A small segmentation model, trained from scratch.
Model: 14.2M parameters, 48-pixel images, arch vit, norm rmsnorm, activation silu, moe top_k, num experts 16, patch size [4, 4], layers 6, width 256.
Training: batches of 512, held-out accuracy 99%.
Data: trained on rendered made-up planets, 195000 training examples, 23.1 epochs.
Rows from block 2, named by matrix and row number. Rows with one number belong to one attention dimension. Each number is 128 + 24 x the weight over its row's rms, rounded and kept within 0 to 255. All counts start at 0. Numbers have three digits each. After the name is the row's rms in percent of the matrix's.
# q: attention query, key and value (stacked) (model.blocks.2.attn.qkv.weight, 768x256, the q third), inputs 192-255
# k: attention query, key and value (stacked) (model.blocks.2.attn.qkv.weight, 768x256, the k third), inputs 192-255
q.68 132:121117131145166126127096154115147133134126158134132129118138124137158116118100137081095083142101108129145105145165156147141098148130110115118144109106148137121145106148154102181121127059129091
k.68 089:126133097127136108108112099084087084086126139134112136147120100136143136144126104097080148147102117128166112137108119125142124168127144173110135118148122162115173120127140148137111122169166138
q.69 104:100096111186134094126114122107110128116106096125160141113103135120159131104147125081074086137102088117146110129135141137145126150103132149125129089112142163121146131146127124139109155087149109
k.69 119:154158105122101145133137079132104107136137124158111120147115129159124163124145126164152148162154129103104156097122081086094162122130119146173075153139114111087134127122084154117136151134083104
q.70 186:146163095130107151157139097167104119115133105157123111133117118144110148145137149153171149132163148095109142106098112110103148117172161125163095154153103109113119132124111160068166128166092168
k.70 119:100128180120163152168126129129169166142110131134153125108130115149129169089090130132115122161110128119118117124171129116109122148118175072106126163118129136164131102136180147144137151121127159
q.71 105:132117134190130070104123148127135118151109113084156132120149152111131097091118124076116097135119078121117123117137142151127120125106101108087154101131170162135129113133137101139096127083154104
k.71 084:109145156104136092105132109153112088126138159152102165154135095155150112146178178169144134128123161143102124127090144132121146155157090139112144126144084155116089106124093122172103170158124142
q.72 179:136146085168113132135127090153093096112110105156117099151102124109112147136148138118165117154149129098090167082086127084121160116145126172129113110154119124102111158110095143057158136144115160
k.72 151:149169137096150159164150105136092115154137143144077114163098094146150168128129145167131167129126145116097146116137098111091130120121137138153117136145093110102131150102096137158147147103091115
q.73 091:133167090126141141115152134130153133094142138114156110150096123125100127117137114127131123143149128129144117120122128090116126093136135150173119110135134148157103151138112161057153157165141135
k.73 082:137116167157116189168132177168139153151130123080132106160137164148130156141147144135116112111126094126081115088168119087120119112129157121150169154164121103140120165151102119165138109163147128
q.74 094:065132096162108072089135144132137105132158125144122116094122127079109122127155122134122088140148108110127132132123162122171155109152085167095092102128146166142115158148126092067133122137151133
k.74 174:159143081089092153137148103137124122131154139144111108144110117154145125161166149156163132133170157101096155102101128101105146110154077169135119141150122098108115156113127142137117163115122081
q.75 111:136135134092132144144154123164127137143119110143134146103128111110127145140185138181137137127147136099102151143106099114092125102122158108133130186161097111077109104137110119118168125147113152
k.75 107:104138185140167175145120127154121156157133148110150130092120146117141128130122139144084145119082129163107107148179117161142082129078146112118158131097162147147140119149144137130131163115114152
q.76 103:133116148113146116146132147094166135113123146090146135154137144127125140102110148132083115094109120133167124120118143163145119153129141093109118093120162099147140117128123104165122136102152087
k.76 118:121104153149151087096129156099151136129099127118120131125118158090126101087102119105101139101104109164132115142111167150145114134091174105112174076102163147155163100135151106127130084175125149
q.77 118:133151147072125155121140142141152109113147153142105146185101091187110162166134136162128175097146157119135139122162074107090116108136167116191154216138103092123148105111126145078138090149128128
k.77 096:142105130157154136142104164144150158129143128138155142077127130126125172137116110097130078107130145106133085163139140138097129130130193134130124164090115107131171151142137129123142097115117121
q.78 136:128098162139167097113105137114174158134104151088131170126145144141123140090100132120084141114084115147159085168155139152149115145100110111100128122114148149160159107148138110145113146139142093
k.78 144:133084147131128101117121158100138111107105084115139153107148136130111090100122118097098115113130100124132138120128167163143100171138119127095132081087160122158142108144161107097102099133149122
q.79 092:152130167088140141123116175116129124113108143087137150127112135142111080101147116114128145117110144152148086161122116129130096160093138081135105180088120117145164122147117122181112131147109137
k.79 134:130083166140142127110130165127139126127109119091134156126168139104125111110103137089133124097119103139145116131145171132136115165127160098103131105090172162148144095166146086122118091159151126
q.80 111:095135138078160121114147150110143130156137142111142163098157125152163114115132138112095154130109115128135091168157120147107118140110115093126188153099133113119160123153153107142142164097149095
k.80 116:135111157163148086094123136087161131131116118144169158118134153142093117098129136136130085121105137159159114107141150153146099137095143119116175109105152129164146126145162106137118126172155115
q.81 099:125114139171169092109096132162126113180150101136170143079163142110125094162146110130128097143160124130111160137087134130122147133130069158127127100128146139108126168150158107141136166079164149
k.81 103:133130102095107152127123110148085122130121170148125086120140137118174123137157177118167128147148143078112136095128112087102120115161099151129129131134099106137095158121084122173132147076108076
q.82 087:115142123170122123129134111124110124130115100133083106110107150116091128120113135117151120149117117116106109123112177141141100097150139142134118060134106150108116150116131154123148129181105154
k.82 090:133118100167150072116121122093134077103110077123105146107139137101136094135099139147153168158118133130141140126092142147141136141175080166102120119136133128133073116111126118098134118074100119
q.83 111:140134084108112137125127105151097117135126139132122087085098103143172119114140138165153121170148134123130161091109120094105166105162128137154101154127094108133084146090113127105138121113128149
k.83 099:123138166071108152101126135105096127117116175120137136114174129088161100135138103117127131077107117098122134100122119131116112129096102147101098155121169147123140108104146101150105179152117106
q.84 102:155120156097131151114128193110124151085123157125109129167103137156145137121100100156101152088098134127176122175158106127136123150107126110127133130102134148137138080158140136159125110159124124
k.84 113:095107143130124131115112164087157166149108080092154143134168161108122102132142097121118149109111124127145104119145164141170137146115132086091140107108130152121158082115157105065118140176139148
q.85 111:160175151091126163163131109120130116104110152125113103159094073190074150125103162142132160124122174141117152105097105135135144098132128135152143156154122094117108147097094131084151123192119113
k.85 135:106114176146147113095098147124155171089131115121132158103139121115119132107095121124119115114097111162137104165154158161142105149114162093117152110086148160138143087152136115131126098137137170
q.86 171:108150121107122132158157120144106117147146102158099111118112134124144135137157143132152130151155151102105154131104099096104148093147124156122083167155116101109097170106138151087148104111127168
k.86 120:122156156116128182132135148139096121147136182165080143133108138153155158163121167119109111155137154108116145128157102135093120107122111165140131165157116140109099162110155137146183144083112119
q.87 098:119143148082160153141154121164090100143144139116122146109115138132143110142115101173159133123149151116092126121166088096116152141100112128111124196128129114139106156118130163094119139155101128
k.87 102:138127203115171142107107160128147156107096128100133152077121135117125154096105115139081084108092107143119138137189128152115118132120165129128153129124140164140130123155141136136155113162146144
q.88 184:115103133118136103101092133117155146131145165108158134120152149090160088122112098089093119097099112141168113157140145137154097149112099116097170104104151154139136118155160095164120146114150110
k.88 146:144129076137079114111126106118102098136142125161137095151131107125125103129164131143159143128135130084144131092074104119128148130177102178144123105150136117113098157087086149108134125110118095
q.89 088:092086122055147157152147144156076091139152142141110098100116165135183093089160091153152156147157148144143105130156150094119155142127141113097096151134117111094140157121111126140134141161106143
k.89 100:111133138071122102127124118105078117131133150109111152138114143138148095162129123097156163120124115100107106090124128141117144122162097153134137152119155130104140121118145137133145113086115066
q.90 130:136133159018133163135166140137122129107137150123115122146095129138107159136125126172128166118102144129153099140135071108128108113126159116163106172133096105113151115127110111149127079167108106
k.90 238:111094139144148118109113152106159141132093096085148161106159167104104109107084110116102118111114115149158103154141147147155092146089153082099135117107162141147152110167150116096114104151147146
q.91 117:125130144047173149097109145085115145170133151112135129120151142153154110098132101148107144125080096144172110175167099122142141119124104099118154137122142120135123137124159109189111116101125114
k.91 118:118088143146122141114084122112132139141108091085115133098142139115106093133151130098132114124118135150173126150139164150134125125128137132083111080102146131143147124151139119119116080172154141
q.92 080:099150114154131134131117140137149105115093118175135123132180156117130107176116091133135128113138096121105109143080149117098142113131138133097165111106136120147128170089162145156130129093144168
k.92 091:114151155164123132165163129145137108126114147167099110167116123123125172146120155115145095145095121082101140127145098114107149117135110154107117175163115091164127114111119154164156172110156099
q.93 110:154130109145097132129116089168136120121116116121108100132105106092134144155150156123158146145162122087111123109093104090106149122157162157148085136118098151118084140098123126080143128167106170
k.93 125:106145157122144171167142126188132133125131160159102119140088096147159143102137133158155154160116133112098169108097125115100148135116152101163109145159085097108090125143124163125130220101111127
q.94 121:129115112207137073123114130098169131126127133108157120139178157120111125129097134111123113124120090120129129124141150145151112145121127128115140079101162171146147108147142103126080132141143140
k.94 105:132126109115096152144130121161150106127175110154117145181080081133145123165154149160125152145166127131119155098092126120128120108138091108168144144126083107127091144095128153161129143122131108
q.95 111:110094124150135110089100143128137159155170135115161127105112158101177133092113082110105091139146089135165131152094147143128116151106085115125145068130128153144126144109174124129128142092176126
k.95 156:169118094115085127107119107105102122151169150150127135171134132141129121150152138113152152138164117088118152110096134107131172141151072196111096111129132101105138147102114142158128084096127098
q.96 121:126109102182107128156159132140138118152140082171124101148104105149123152137143100138142143168151129112103143142100144120125154132127142170156132111134096133116102153105132156072160154108137147
k.96 166:138141104132121159152169113161119117142138178141083099144089095157134164156162149165149152147154160094105149095101115095094155100158123148181111156146094115098104152106099161129164125096089129
q.97 103:139138173083165131108117123110128111162148159131076135132097092162131131112133133137140168121092152168128114146141109149141125140121138129156105170154139076118130117134141153163125115098081085
k.97 121:099107182140159099087124157099117148108135139128151146094156138138128134111122122097118086098095124144147115136161137144157091142112171105119131095108134166129156091141160129096094089124152159
q.98 104:133138146146163138103116143103152136150097158109136149116125139133104094092101138122125137109086110125148104123129161169115132145149104146139127082121176141143156144159117123125099156114124103
k.98 106:145110110108128105129111130126169103124102071122161132106165129101117060124120097118143119089122106100135097111114151160171152150148119101091124103097176122120131161110153120102096142121114122
q.99 092:132179096107101169149145108162061124116091153124086127125090142109148172153124117153150152110164139123080124129132141100109138085115157157145086138120124114124088152128128103103107089146111151
k.99 084:141142113127116118113099144154117144108121100097170125125139142079135107158146104125090098087091123129132102137145129105140139159129119118108124070108111143140112084113136142120114090117173135
q.100 077:122094158108112148158095143135113176109156155157115126138135130159171117099103116143103134105125097114134141106131156158127112140116164140142154138132104093162141103130131102138132118153160123
k.100 088:117114075109108126137080112124137151110125131116171140120176130123115145115139101104128085153139111124155158117135151159114129147161104121099091097109117125174149160102125125137107115088138102
q.101 103:117124085109128092161157075144115122179146119168158078131103119150114139148183159156164118131156130145120127125116104098087169108165149168123121121162105102092114147118151115116106117099126152
k.101 105:127119152073153149157152118169144127124168178151138123139140112161146166172118157158132113162158167119115132140137127086088140110112117149172113157148099134127131098124106166160174155084109139
q.102 077:130130136109159140112131154138093134087134101137108073111138088112113104114070137169142141127099111148154142136170158106113104114164150121195111114133105094113101163129110100087118134177101111
k.102 099:156091086131141110098145092103126125152110152151119159135132123118089107133132109097145159120128129127173133133131137154138113146157119094143147065120145122133137120087150099100128062132152164
q.103 083:134120137098146143150152117078136121127135153090115159125135131142132156117095100100160111115102113124143083173160152161117118152130116102133128146140161124175120139169115114119119095092144109
k.103 115:118126177151178130098150158117121183123124112090139139099131139113095121132079121118132103109125148143139127136150160133150093153093197105146157101133129162122167126129137103129119061136136168
q.104 086:123138085183091100152127126149145142125107085172124080129148123157119158145135119134146110144128085145086126095103131147117154117164086141112141083115149195108127139104089131103155162095163152
k.104 159:153168102095107156162158086137094096130140146142114084146091096134143152148158146175147146159159150126112161090101107109097151126139100141145107149154105116100104158096114158135156160127127114
q.105 126:131094148103138143123121145088164160092106160103105164129150139140161116126115099089077121083116124114174117155166151138145124132089126107127133133093157148181140099157146104125135117131142116
k.105 116:134106138148116142122111156109147127123134099111134118136163155123117117118107140122082122131110086134146124155093139155137136175126139132094123146133151140149132120152168119083106129152152123
q.106 146:142141134077138163159151099166104118152138107150112098127093118153110151127148173140148121160148138097092128114103089132118154115163162131138090147128098094106126132124132142109140104123090133
k.106 092:100125137088161115147146161105168140159147186130132173091129120152131143113116126079114118148098138147113127102175135103092100142129150106124122148145134151115161165141158132167140108099080087
q.107 078:084108110148137107141112126117090140087116136122139156105177151120082110115100116117101118087114114094162093112103137125109125158146150114127150073150153129120135158137097120086142152148153139
k.107 082:114172135120141120125126108127139124178118148139140094156089126110145123135165091138167155166127134130129160145142137098098116153108121092117112163163121110109122130101070146126163156154124128
q.108 091:078115156211155101127134159142140146146136090140136139113144130113123134107135114107124101148097091104151119118120158116116095178149077142088111104108149139150119122112117125126147115117170159
k.108 111:161155087152099119146125101157129121174133126183100095137099121148129123130175165136175147134167129125109165126118127100123156129179083166155098119159116099130081150086104135150150154120100095
q.109 138:124104143059143121127136164129157140154162167121140149140139143136163102124100092120105144111091124155153093146144138132125111150095115116148156159100123094174126123140148108184099141086119108
k.109 145:122089148138116126094093167120149159130118135107174147082160171111136111120104115097120097121105128123157103153158152129156104152112172126110146112125142149145136139172164108132107117133130131
q.110 097:155132137093143145134136144117138165132106158098130119166109118156128141089119138142140157082133129140134137167135105160102108147093156128141140101126151122152127116123111127143103114189137093
k.110 136:119115165128176101105125131116145160100127097097144174118152133098109110108092086140140132090098104143138111145125151147173118120129143088103138112120133150137140081131133103093103091140140179
q.111 097:129090142146131092140105080138130127119123099115148130095112156096149103106124109108132082155166119092109105138120110118131151168111129163093153103138140137106097160085145131150152129097158113
k.111 113:139131124083113141146152149166139096148120143169096142159097131134137177136157140158149115150119159108102147130116135124096140115116096112137086159153119117108150151143138174136144151091103100
q.112 081:112150112137144147134113111135090138102117120102088154120129160136113123114130119139107123095085128175102089114137116107142121107122175092128117153108144116120163132142153125161121118117107118
k.112 109:075111165141149123121106128142125139107132143111133156123152158091136133118092105128093162114110126144125112139154138152124095154114167098090125128132147147117164103124134123143133136153127161
q.113 090:090115108180109105109129119109114139086087103168122119111163156092112124123107152135123101108101117110121140123099161126126086095117095113121087064106161182145122134153141133125113138136147104
k.113 091:141107113123134112100134122087064077114127083096125090131138160144136084114123139122096146118121132169095151149137107144160134157118119133080103134158164148128095107109119146156088086149139139